Weights of a small text-conditioned image flow-matching model.
Model: 32-pixel images, text encoder layers 6, text encoder activation geglu, text encoder num experts 32, norm groupnorm, widths [96, 96, 192].
Training: adamw at rate 0.0022, 6900 steps, batches of 128.
Data: trained on rendered landscapes of hills, water and sky, 145000 training examples, 6.1 epochs.
Rows from block 2 of the text encoder of a small text-conditioned image flow-matching model, named by matrix and row number. Rows with one number within an expert belong to one neuron, the router's apart. Each number is 500 + 25 x the weight over its row's rms, rounded and kept within 0 to 999. All counts start at 0. Numbers have three digits each.
After each expert's rows are labels from the 100 texts, of 14976, where the router gives the expert most weight on average: "fires on" is the input token at the peak. Only what is clearly more common there than usual is listed. The data: rendered landscapes of hills, water and sky. In brackets: how many of the 100.
# router: slot weights (text_encoder.blocks.2.mlp.router.weight, 64x128), inputs 0-127
# gate: expert gate (text_encoder.blocks.2.mlp.gate, 32x32x128), inputs 0-127
# up: expert up (text_encoder.blocks.2.mlp.up, 32x32x128), inputs 0-127
# down: expert down (text_encoder.blocks.2.mlp.down, 32x128x32, transposed), outputs 0-127

# expert 12
router.24:514485486505477539500492470479536513534468529499480510466501524494528517478529467499505471513483470469520478478519477541482496529535505493528498509515505485490502467558474496466463496520507532507439516452461477527518526470488463561473506504551519535531462516505531488501507507499475517518502496450504496527490477510529450508532489492511523530478488460463503484503475536503540512512534
router.25:513488485504478541505491474486526505535466532506482507466503526494536519482529469498508467514485471468527483476518471545479494529541506488521498505518509482489497471553472495471468492525507528505437516454460473525524528475488466564470507500550518536529467513508536486501508504497474515509507499446506500532492477505530453504528492499511522531473487460466501487509476535500541520510533
gate.8:483479501486541491496488521539498476474539434492529520548482468523467479529482510527517482535467512526504497521474512466518513489476531497488496514475513494542511512471500481520528490500538473511548507552507480489467479528474529456530484477498510491463515514491475504487494499506491491532523500536496472493532500479460501524465520494480469480483521546552529509484541478540475444491460
up.8:503477525446495476536502498484478520496496512465499518503485527481531532483485492464502495535519510474538491519548520516465475539470524551501550521559496478474506489496511533497475507473494497518474521471466495528498499492509503553486511455492531520506509496537515446460554497462501473513439493457487510477483495548507520525540486491517548477498521496483510512522503482493483517528514
down.8:539499530488479460485515496491514476521496550507523505475521496485515531499503509539501513487496543500485524491522510476531526482512444504494489489513512500450509483478502484519497536499496542475464455487523504516530479494492499537515518474518443512477532478524480490532514512500514428538488441504514510487480508539526502450515464500531557487512506455472460498508503543460492501544510
gate.9:492465505490535472498512528521492496475511457537515477576463481486484495516484505501509492509485511542497508523488514478539542470496506528489511490494496501534536494471506491515524517492497486521547516521491505475444475508499494475543514457476481479463526483468479509497502523498471505488487448555500485471520520490444501527500504509449470476514511546558529499501530495546484480504450
up.9:492492498503546498488547512501461485486496518553512475534466513481498485503517526466510483480495494542517528500494499474542547482522487522470513476521512503536530469501506540504536510495475497481543482476509521487462464495523470497523520504458467472481493490452469497488522504520488535437497449538543458464535511477474532485509490509457472459502481505528504494547517499496529512496481
down.9:491466490514516451515492543539528503470502472485534500526498477515547486496471473451486525528507507496478499535487489533472492485480511525540534494478475523523509492490536515550558446502495474479520467504474497475468488528554491494491461498472533515528541516501531532482475479488475494478471527515494499482482479505468467474458504519515460495449490511524524538483516496465492495508474
gate.10:483480526457562477490524503511485507476504492522533490546459500478506509489448503474502474503507486547515514544528480503527540508459530536495530490523486487516539481492524534526514496466518521487532517485477510510466448525525485491531497466476518513492513476440492466456536504507480527479486466522517486445529520519486511515510518481475511451486489521516500503508524496543456474502483
up.10:487479514470546487499525510480467511465495508529527458529468516473508523503491476466485473507515482523527505527516469523521556513489518527475546500535479467508529467493514553507516501482498507508519518483488511496473469511537489509516497482455520483510516474430496468446533508506472527459470459514503485431511489533491495502546491486474508445485477509510505492484540502541505492495489
down.10:458454482504490480529488546514535490490503455508481529515514465531533444490506469471470530531515493517481488482473531541481509473510524472521541502479467515513485520483500499492514475516455477515538461526466502487471518492512479470508474492509549500506526543517498521472469484502490472481529544541486503484476501484487478473448502508486457513478495534543513534470516479457496483496466
fires on: "dunes" (100)

# expert 1
router.2:499502498439522464535521471468483501505494510470517483501503486492494526551502495483531492454517502504512524492495525519467465527504523509484515542534482467467519513493512546518517470529528467523508514520517481525530489442505534508493513483494545488521528474494481460463547472528542468501488514463474512493505472533504520471485488481551536455495505486484478525471517448520494543471511
router.3:501503496439523467533521469469480501502490510469517483501503489492492524552504493481532492455518503502514526490496523520466462527501522507484515539537480468469521511491512543518516470530526469520508514518517480526532490445503536506495510484494543490523531478494481457460548471528542469497485516462473512494505472529504520474485488483550537456491506484483479525470517448519495541470512
gate.1:504444489502510548493485535515525508506499445525485465524481488514490509495513502505506494517497514519492486495496511477506527482512494493491467501480489498510500504491462461478480523518505484530510493551508503469502485492453498481509521488492479480476471449470483522497466587497487521513478475545490487482499554519482499583462502499451478499508506550546500458501520505506520472511438
up.1:479516512547476520501501532442498518514444533482490476516514539497472518475485453515513519521511503475470497520517461522500500467485505531533541462474489539490495511527534497493471521498497557480474512470473548491461508523547513486470521505467495538537497471496507529496511473468490518477469498457523527470477471487478526522539470494497491525497457485483535516500519540487487517527492
down.1:485539525472532504502493455498439530452490538477510479503499518469440490530473546539530503503497495509493546521523485514509526503482515527497457498501471516486489509551508509515466496488480512507483491488495477533509486532481517498462513485472480521510455488510467495538545469474488477479524470499466488524522483519464492553534505459544509481526536480453503500497499459490472478490499
gate.2:493469493481514514508528519488517516495472485529483466522462464474467491514505533511509476493465517541525524493488551456542529508501466526470494518518508479515535475514485508490510542506501497531533477508511504462479472463460513495530545457510486480466488473458466473479497538500506516496511466540494472492492516544470513535483477480477495482543532560551503497495505480529515494504456
up.2:500502522542466504508471480492507503529503502468499520481522538534528518467487454491480518542509500456467466505523456546479483486490531478538488476469495533490470521492528461491479475491511524493458534491462512531516538531522481502463479534511503540523501499528543540522481498487477493515500535472486535516512505461521461504526525481481498537461470459449496493489503541478487498514519
down.2:508535521485508522477475452456470543476460522454485491461548521470462496511502513539498528499527476484476501482530494518483498504488492513526451501481477533449495535552491514481449478485517514516466510496498501539538526497505517489464517525500475539546479499513486478525556492499505522524520480486465508530489511495527506551504492479543522502528520487447508492488475476494486475484508
gate.3:460531521497521527463493515481475520506478543479492504513465541464479535480478475487498485531500498469514466519533430536499445523488492524504526488513517497495514459534525523483475487481529524485486532445479486472478481515522523539459487492473513520541499467465515480460526488498479548500461518464522509480509507514489519525532472491497514491478466443486528498534516522513504511504507
up.3:452544512510500506462496508476472508503490550478513511507470538477472534473486466493505484527492483464511477521522436530501437510493485526506521481513531503498508461528527523487487492494537529484492535450484486480485483510516538528459482504486520515541510468473506490465511473505501540501456530453530519487519490506498525508524472467510515488485463436479528519539515530507517514482516
down.3:547491511507479518533467546493529525483478459481466519510476480509494516495493462486477504482477540458521464515483496537510484548494522524482563583510477452524495475502484491501504510492496491514507531518506494469486501478531504528506497492489578490510493523496498489475466531475463486486492521481475494481460530515470484499515483510489535519452490518542539492472500509508499473545489
fires on: "dunes" (100)

# expert 31
router.62:494458493504490515519500456487519501553455501524485519493484494489542517484508486460484495527493505504504503490507543494504537524507494449521458513506480503481520494552489477492467491501468501527466499511489505519529544462447439537500531475556492513500449513547486496533525531509492529549507468497488544525482507522516467539479499494504507556520525495481464489494484517480493482528480
router.63:491473496504480516529494456475522506560458497509475511480491514485519518474495479468493493534478508496503484491506540512497512519495489479525441514496482498479518491557491482479463500499478514535469500514476493522543541471447460544483538484540488537505445505520492499519499527492467529552504484495485540531491517532525472541485505472495493555526534496466466475497472517487493486528478
gate.0:500513489494523497482468522551483482474504455460500546520492463519460485530509491555510494489459525492517490515484520478498488497509523500493497527495494482559467483477504484514525487512527477496521517511506490488480495527498541469499426484481520498472508523531478504519479513491482472535532543498489461521513514458470484530489509521489478493461541515541550512452515484523502423511483
up.0:522490500469537479495498504532450499510500515522504494504469491451485518536481548475514486462529478513542489535520465480501471540476492571490530492538532503495535454499502540549501457484494457480517506465515461495491458532496504522492488456463525494524508489487476480477518507528505510531476481505512470498499520516532521499512512542523532465509476475496503488531462468527474504486528
down.0:508533519523510525479477493517506480534515530480539480506508534536546516498482478496525503503516518478483471537524470524493494485500504510535521465502515525509452491473535487543527492479540519456483525446492523513497488554533500501487457531459493521507433467487524522502508545482483515475454538469526506505530541468483508500490514503466496498483487465495516469505472528498482521514551
gate.1:506485502484545489507483554566479485476535467497518533537499460497487467545489515520497502485492511505497477556476469488496513501478529527495514508482506507538497501464503491549524476485511477485527490512498461490461464554533520482505460494474493495463522523498500515506491537491472484494502522526512458487522534466464495515499524533466501476454498501549556480478500482509453467490475
up.1:494526497514511490485502497520459463483524490531524484508445532483507533481509509488503464498484491496526481532511457468548454517514510522477527491531551474528510457447525516520522467490510495462529537475500493487491483521536521504502473471459516475472516464479488493487501518549516511472470514499537487501536535489525529484503515510472479476465445492507476493536484522550508516470544
down.1:496516476519564494471499530531472488474546503514549448540489519507514502527523474519519501534523480526481499504467471511481545465518515507478515486478503521505475500506475495509526501536530508477538487517512520496451483573529462470518477535465512486487507474474520525493501514458469515474465496520518501472516502482448536486490485512468466459491497489530549493488533513515512501470498
gate.2:470489473484525505491549520514508485484517489539524462564479468471478488515507509481555476519490485552515568493470500487514528493501475520476518501505494494508525474504474527499523513527491490499545452519514494480473459513503505486504504479483509474491515488444491495459501496477500525456472470514514480435503477537470541530476485493481477457521520499533517515503566489511494511483477
up.2:512505522524477482514459491487489505503477476457497542454529516536518500487495472525425529506485533457476435520517507503487477501493530464528483499483498516499468538511540476508495486475521511497478547490484498516522539483501509495505485521517497520514496519570503515523485494521481464545533540475490517575506508465500449489514511495515506530459488514488511494493471503505497459525512
down.2:516517518490500512497536473469476516521462536491492500466542492445454481515502539529513506495465473487504550453519497492517500513506463514524461494495495504498543507551459533484487510499505526516457507486522497514513509467487514505446521527510464528527501523485458462518530504483519525541540463490490478537493500498540494540546490524534535490527544467461513487501481480492493511486497
fires on: "night" (100)

# expert 5
router.10:551476494492494514508520506488536509534496484520497481528498461509506519500529487485501484466461516513508507474497529488511535536510498504459490522521500469476505506502465485451463544527523490532490506533501502483525481457475470550550525478551519479469485466470479473483467538491472476515510465517494498488465472525466474548508444484513516500516533522532478456503518515518547501499462
router.11:549485481502515522491529503497527506522506504527493497522482464499500511520540497494500473464456503515523512469500521490527533542524497519450486518530510464495509486507462498457478535536523509515504506521520484478509464467479476561550517476547520463474480478475479465489468531499477480526515460515510476498474475513464475545520442498512511473508518505530489449512509499519554499483468
gate.0:444477528491530499442518552525470502515493471542483511532470538462491470473457510480508488531496489530518496544508510514534513468463474522499486452495504516528523468512548529516520493454538516487515514493477493469463479505499519480521507476510457501479516470488475499485517509506493538513509496530523489471519528500487512535504497525479476479505517538548493549539515477504469472519468
up.0:529518501497479496554466465505546498492509493477513497474532457560532539510491491499490521482531550483487505470512496461457490508478537473520519530509493500475474546464473480504463487495498469487490464519510522533556511523489492485480469521505539500518472525532525504521489498520516447546498527478474530504472492500535493502452519471524527528504479486475477468466493518512462508514525
down.0:511520525476507531496502461503472503474521539521487477482497489514481537490499542535527467447531514501533536489548479466505520514491454489478487498541530483482478483471486493512464506467507491495471477475490501521526483518510496537495513494468476521473442498518488478542529482521545479512476455514510502513497518535516537489515490506498531504563474483469446459517462514501503539539522
gate.1:495502506479548481471482512554448488470527477492531523528501486488460496525468505515494488509487482491523478556486474493529484507474514518498537490501511502529493497463527493571534450475529471479517508508521448488476492554518527495501467506458516489483489510508477498509515508536489505510492517492508459499545545479488506496511543521493503473460486500531520502519480488499427454472511
up.1:522511467498486447489467548540461457494534488483538521524482518498455512501508515525516494480475495476506468531456477507527467490527496489478489498484523499535491487461498481543528488510509493482492501493550506455490494533524535495466476508454497473451573485518460516522470525473496490497498533493494474532515543492470497497508513537468491503472514508540557502498483514502488469495508
down.1:454538494535502483469526516489523460526489495495508476529504515499500485490496493482519499570470471518486498509450502521532500469520508507509507429484519525524523496510514525495539529544525543456528513498530474479476493494488499466534485506521517464498534482487475522448458482509504515473495523490511505483566491482482522487504521477486468475510540473520526556488550524495500485483509
gate.2:439476498505500504477557531499507475510476468558489496520483504489532477474490507461464522534482505544461536504499538485532512435498475497513463481468494528500537512535507508492499521492487513509522454524489521466481487473476484469528513497527445497492523486466460538480484489504496520460500473550509512484494493502462490512474495505477473507509504539544480545530522494482500502518466
up.2:435477496502499510475559523492510493511474474561485493521477502489537493469498511456468513529480497546472529486492537492535515461505462501503466484484490518498537509533495518477491527503490517511516455528492524462482485458487477480538521481531454495502521471452464515460494483504491536464506463545508514477487486512475488523481484497488482500523508539541477544529523496497519504512467
down.2:474464511501510496512460503522521514471517438468520527509504506535536478509501473462456510552512478489488468514495506545468491493500553494526538493500466505515500522493529512517519442498513490496529521527471497520484504508531516469492482506474533517532505523512537503470493489522492508512499560484463520490519482481513481484479538494513482508450447553509494511440505480461499455480475
fires on: "noon" (100)

# expert 27
router.54:491492469482480482564546481506513445557496518528519509502488449491549495518519497451547490483507483506508519487503505518477481506536507513520485516520530469511523497475484529516512484531488477501472491504470477521523487471478473522519502476517498480459527497513547488501519453541476471494527486483490503524497452510490445465497503507535503484469534492490470540562519507520518548494516
router.55:489498462477485474567550482507499439539487522519524505505500449495540483529516499454549498479504479505496517490495508509477475490539507504526481507508537478511515503470488525523514476532487476489466483510482481517518493474486486506511504486502489479464530495515547498508524453551475470490529486479497503522499451500492450462506514513536496492467528490483468537569522506517519549492514
gate.0:474529473516516473472522520547471468474501509499537525525524474523491457528497496525517527516516483506475521539473474523494473473507505473519507473479521525541472518469536533536537464512479495467529481503531517506467480539526529466494451526478514475499526533537509527510499470510514474478508543476527494507513470466479493470480525528529467467467495468514519532510520481472470519472526
up.0:526472530480485526524472468453525530527505490495470481471476521480509541472498508480478469475484512496531477469530534476503527526493509522481494528523477468452527478524472470467463530480526503532475524501472476508535526462471474530513549473527492529502475467465490469479510531501489527524501469515470506497494529534530507528526479467475536530522507529475472469487477512532521477523480
down.0:505499496502509642496505506509493517486507498506483497502499510493490502503508493497492494498504496505506495506499500503502503498500497506489518499500496497505493501513494507493481496498496502490506505498501493498487481507512502494507494503484495495504334493486507494498502584503479518487486491503501492485501561503486506588504497503474499494500492503505508425494483498508501482500502
gate.1:461487497457545496473516495509467495438497458526522479538472479479440493515484517524525482519470491536516515512483513429530503495492498528472510511508539487529522480486500511510525503497525480511534490524526505498480477499471537466530523479459498467483509457463453489467522499541520527501494477513502472482548491525494540519478504471508493471511517547524498526501522481531493473481469
up.1:464493494457536498471516497504468493436506462510532466544485459479443479519500503535523478514470489529520536503474513438529519497499501522474514516503517484534513503489493522493541496507537479522529482535525504486473484511480544462528513492449511474478509479481460491473521495522515519489519485501495481472526496533479549523471496481502480474515523543529507524501537480525498449493469
down.1:509453484489484506525486521545537492485536468524539505543483475542543517491507483452488507498522520508489472511482481486494509487499522501498562503488482491528481512467494477510520516507460486461527486525487482511463476516526473498547492488493530472476509504474524520474468536499497471464470469522527521438498514515468493472481522505444497503464436516523462472492530539510505509518479
gate.2:480448510473544487448481479523503504501527464527521515518494498486536499473513454464474495524491448533505476474507534491517467493501533485519512508485496491511487526525486467493524442514522480497536512545478476529484498478502516464526499468488486513528529509465516497452534503511473510523470450501505519465522466481510498533421534495503486495465500526498456508498528512524509462508485
up.2:521516482499511516475470523554472520531481520414501528497499501525485472535494526521534504486500506433503483524467459537472484510492509482493490503497485494516485482521498488515507479498495481508465486495486504497516495565481500532457467504513511511538490542560531499556480497465496458530497558475470504532492522467517496497521516530526490518474491470497530500487486465476463505506513
down.2:490466490485535525480513516573481475479570488522554476518489515546514483517516509517494492532499507543510493523510487463520573504506500494478479514517509487526491502483509488515517488505476480495531466551487498487435489531524450515505523511456520482465488480488508500521500504513473499459522484551538460491551510504472498490516500521488483497492472498526471505477494512508489465452502
fires on: "snowy" (100)

# expert 18
router.36:478427503456514526506525503510516510499543479509530511539522453510484505502488485518524487534470493505490526490481515443497509484474496486484501484486514517485535512510473502494478470534514472502509498531523447487497503455456532480572521493518500475461472473464483481479541500557512495547531492486524484517508460526501502581516467496525497490495504519514495494529518495495502510479475
router.37:477437505464508515503516511513509521494544470497530522544521470518482497498477476517516486539464490500491523494473522452497492484455505496489505491478519519480534504504480500507474464536514479509506505528525448482498510460472537480566507497513508476464485468477490481474534490554508483556531508479519479530513451522490501587517466489535499497487490525522503504520515496492482513484484
gate.0:444478510498502542464525494526528507455509532538498482501512498493549511448461495481513505527537482528505537498519497483498536499456493496507547470525517516505537509517504546491491492483455496455506463477513506513488460507541502483538481482479507492539474507485511495477516459516524521469445482487540543464498499528509539494461511498521523499529457483488473527535493508483497538510513
up.0:478473526497479530460498448487518519479488519513518535454509491531555537472465474471487484490524481506507524498531519485494481515458521488515527490526491493481493502516509517466480473463487491493472486484491474541540511465526535509521490485507503515548456494514516487478524464531516526504480477476508531505528501551552510493484544474555521535507490519453448504514464529506504494506536
down.0:504528468507548490464522498519482484495542503515508486518533509504493446535540534485522500521533449512491518482452484517494499487534510512522541465482500536518491515500466540525537488539490518464533481514558466522478469530516501459515485530489509483487520516477502509497522497499519517480518502480530475485521514457480546454510539530486474456482501490517510487514505465477473499440518
gate.1:483489507499511517478528491535482501503507538556487480484508502464526482482477542479534526518530487534481535491518502476520516471480477508518477463503518542500551518516484535508503501474459498477527442478522509491504474503480493468521524499508438498495456487470505523509527495519516532495473460545541501499503540506527520497486515525482486495562463478481469517549465486465488548502520
up.1:480525507519474531486515486490483488483471558527503451490487535495498509458480489490530505510504507497483529490525498478532491473500481501520478468501544538482507494512497501484476519482469532469486480469499544491510511469523505499483554511482473500490457461466491530508506495506524529454448483512548522478498546509519533503488496497479485526540441451476479495542478540485510564517520
down.1:552521498506506445493447500541521491480545469478533531506552478555509475527499502531507518512504497461468476518480467514479515494505529465510504503473481509503457536472496505538532476506489494484522519536523475524506489522535501473485478530472537486486543531546539524534498523493491477499513539482483494504497488459483495464482548507488484492472471493517509467450517503490473465491508
gate.2:482478484484514514483537521533489497477517506556479466523486504474501479486489525482520500498495510541510522495477500464539515490494471530471526480508534510531544483507486533516518519503492509470552490488530492454456463492520508501532516479474463458471498472450472497483492523509487531452473467543543486467504533503473535500500482550469476463526466484542501511553498483495498529492496
up.2:495460496488515513456532541515513503521502489546471498534458509460503513479493536465501495495490511535530503507493499475543492508491472559472536498521520488525555462510491518493499513501525492494545531488518493450464457487496504515542489456505494474490512464436488474475497518487484514507459475515533485469486526535478522539522478535475502466516487500544515508546515488515509524508477
down.2:510488462513531507518483536513532489510537459500552486525508501520523499511546463474498496538509490520489497489474498497476513480534533498489547514482473498519491511483458490489526502552524480516547472537494503505486490544511473474532470513520533461498488505477542519474462514463468501498482509506468515435508493495463493504467519466454469489494516523546528475450535501512506475468477
fires on: "terraced" (78); "dunes" (22)

# expert 29
router.58:447515457539505478493548515522462456489496533555524488502496489486492485505503511488503520531510455519481530509478485513536480469536467501506497463495538542528499493499518546534544478526487521472514461486534502477482478514517522478491482514489478484525524505495509528490496457539513512474487508477536500507507471468494518459462504537526454464502474470517520543521509495470508544472532
router.59:456511463525539482463548497517459473495499502547532494512477470473486483525509533499504502508470460540493525515474514491541492477539472520487500474508539527533521480484521538535544477513533488479538448488527504466482465502516517476524502501487484474510512476479486512469508464558518527481503514490530486498539486480481523466464505509523462456510486500520521534508508477505512509450517
gate.0:474536490492519463486522515510461475476493524488540484521535494516485481520484476519532532522535481501470521539491453524485478478492504476525526466480516535517468527461540522538523459511480492459505485504511529517477496538544514479473470535466512495518534526519507524507519458513513482466484519460529515473499468481486507464487524534530490482486476447503520532516521487469466533485533
up.0:527468509513481536511477483488538520525505481518464516478468504486514518482522520483472469478461518502528482456507554474523516515514493524471470531518484469483537472539455478459477550495518510540494509492491479478519504462457489525529531469533485499485467469479495479491477538491488521532509484536471487522502531519510505540509472460469507518521531548506484469484480512529541474512467
down.0:492488494500511642486510491507500511517515504526485481496506517501498497506509494485493501499504480512508505500501499489500513493500494501501510492495492502495487507509489508498488496504498507485514498499513510498499493503514493482509504508484491498510335485481498501503502571504490525489489492497504511482503559496492519587490500504479498491504486503493493431495488498506502478487503
gate.1:492488503521502513511448531512547498500534464468496514499518515539528524468497460479464520536510497496480479495490504519475548484492540480507543493462446511507468538496489471483492493513510502500515537540497538514512519528507462482511471520527544493526507511508536529505467507462479479542480524478482546475482486492478510524478506455454491509469501526525503481449534536502489458500463
up.1:526487473536528503499477526543554468526537459508503498506494465531519496529525512488478521487490512542472490481462518498492523475513501499471528491500472518550487520463479515505548511519504483487558460543526519478508447530516478466539470506520533454489497505507525520499457499484491458518483530504506495512488494479449491474458494485484473459486496519552502493452486496508518484482485
down.1:521469478509460532520488499457526547509506495483439550464524518515510486477541496486471502478487488486486505456449529523485461484521509489474495523495458499470500516546478492444446508544500521517487539532539491505533513464482501476501506507526513480528463525516519495488487532492501513522509502475467517495449509498537469560501481498519524517487529521493504476493497487487524467500470
gate.2:528465483491483539515505525516517459479506482506505457527525506530515567506524480455494492462537515494509492481513478474463503534511494489489526526515508457479478501448492489500481475523475460507487530489504544499515511519551501543525485500478511506491507489494517482505490502499511452476453435511530477430473488556505533513482454489483560500513503502498492485515514525513519511512490
up.2:452542517500530460496506514524516547498491516498536525533466474506481442513485499521495508528451499516491501530485511526531527492489492492504509503476481513533499494525541487509512562489515520507542488509478492489449480520486500499503488498511527493474513536497503522510465484475441509491530508518483487513515484509432426497482481482521466496486558505547521521457544488503491483484473
down.2:503458503498501522519484518504560507525491476488503511519501461520524494500467498451440515518477566491483460526510535536468557513461490478515497505494476509506502507481510493498512497474501456533518512502498523474496489497495466505523497497521541504516484531501510501505467491474466503498497528523471483517476476505474452550502488500513482507472538557528524510428498472481472455502448
fires on: "snowy" (95)

# expert 10
router.20:501467482490523528482527489495547506548521476529483487505449475479545504503528518468495468489505488537516528452494540474506539512518482516456504518539482473481529485531457525475491517520517490538524474529504489489516464476466463502536511460553495472477468469474479470466531520519482521518511473521493502475481487522487493524467473493499498477520540532525461487512504480529531501486470
router.21:500469480487524531484528489494549505551525479525481483504451474479541502505527518468496465486505489536518528454493535473504538512519482515452499518537483469480529488530454526474489518521516490536525469527505488488515465478462461500534511462553496471478467475476479468467530521518478522516510472520493505478481485525486492522466472491497498478522538529522462485508509479529529500483468
gate.1:480489499501537443477514507522424494488502478523537484535488523469484482509473517504473507507488479516497488549488493503528523477489491523504489474482508531524517496489519503562530485477541520481521525506490497478457492505506492465515536485464453501483542476475485507493524512520472532485524472549529472528535547462498488482546536533465469484497489525515517517534493488507468454506478
up.1:489504462519528463474536509503437485496504494532522477540479522467470475508512517516504496501462464523503509523463493495542525480534461526478449492491524511523528480510494509532542516515520541502519509508503500465452474491488496479508539485478443488473531487473475495498513519512490537473523465545519468541528523466482509475537504539473458473519508503519536509541497490503502471487479
down.1:457504525519512469495513498452509507486468478504525463524503547481503502493467463470481514557498469514483488530526510541527513478485517513536533462476494531486529515517541523489503515479527525480513560491458532501478509468510502468494540504475494528518541458453506516442510464513468539448507503495527523462527478488513498495516513473497481510465503525490498540505517507510483475510476
gate.2:477504535496535482471479507524484529471519507484535503513470513489504534519451500522513475527512487486538476578542469510512470541469528532496552516523519482504497463477532516540515475472545491496520532476498478515495468517511543520509453471488554509525510492495485469463513492496492496532485540467506481512526501516504519514529514471520514480463472485490504509481506493530444473482508
up.2:480477542466525512544481460493504535555542517482524533474494508484521521509449508480507459504506474494517501540534468482485516522468525527480530493527488460476507498506508508494497497455534480489494534477515452540548503529479493531514486492523533499511476515512530466469534466517503536512507500500480527492527488499539500487556523448499526480496481484457484479508493502532460498462519
down.2:491544478480490534538529488477440487491517539539485479473515528467469481494554516526508475495541461528520532435492481484507495520545498505480512500507494503478503515527442494469476518523472526494503536499517515520505539522503481494483520539480498495468487500480485463502531493482489553460503439505532497482514516496537518497539520535462515478506522477487499497545483502509513516471520
gate.3:513510528499453504517488529491502521507457527497485462489532537512516554466472500488481545508510540458483483511550487516483499503458491482535483497495488521474472507502512455507472520466489519492445492482472534482513521474521491530466522514506475541530496459504516525535486526458473463479454484524517503514470528527512514531519477515479510559521467482485497487501483526479473521546489
up.3:529508528494453520518507528480514530514463522514469455482515530499521547473498512489491540498511537483486498477544517508491496511480473478526471513508498509465493496515487468480463523477469515510460463488479526481520510451504475535470535505526472527523480456497513511539489535478493474490467463533502503515466536553514510538498474523485506547553479488472474477517476520481521531536480
down.3:475514485522492504460508521508562507478522485471520542532526467537495479502482463508529539555473492495453533516474499515499471469484501492512506487463513520527494522501515536492515494529486522485516467520520481505478488501526563477505479505511504491532490523504513545485483500492549486497506564465486525492494469468455509502452475454515464500498463512512538505477554507472503503481470
fires on: "fog" (100)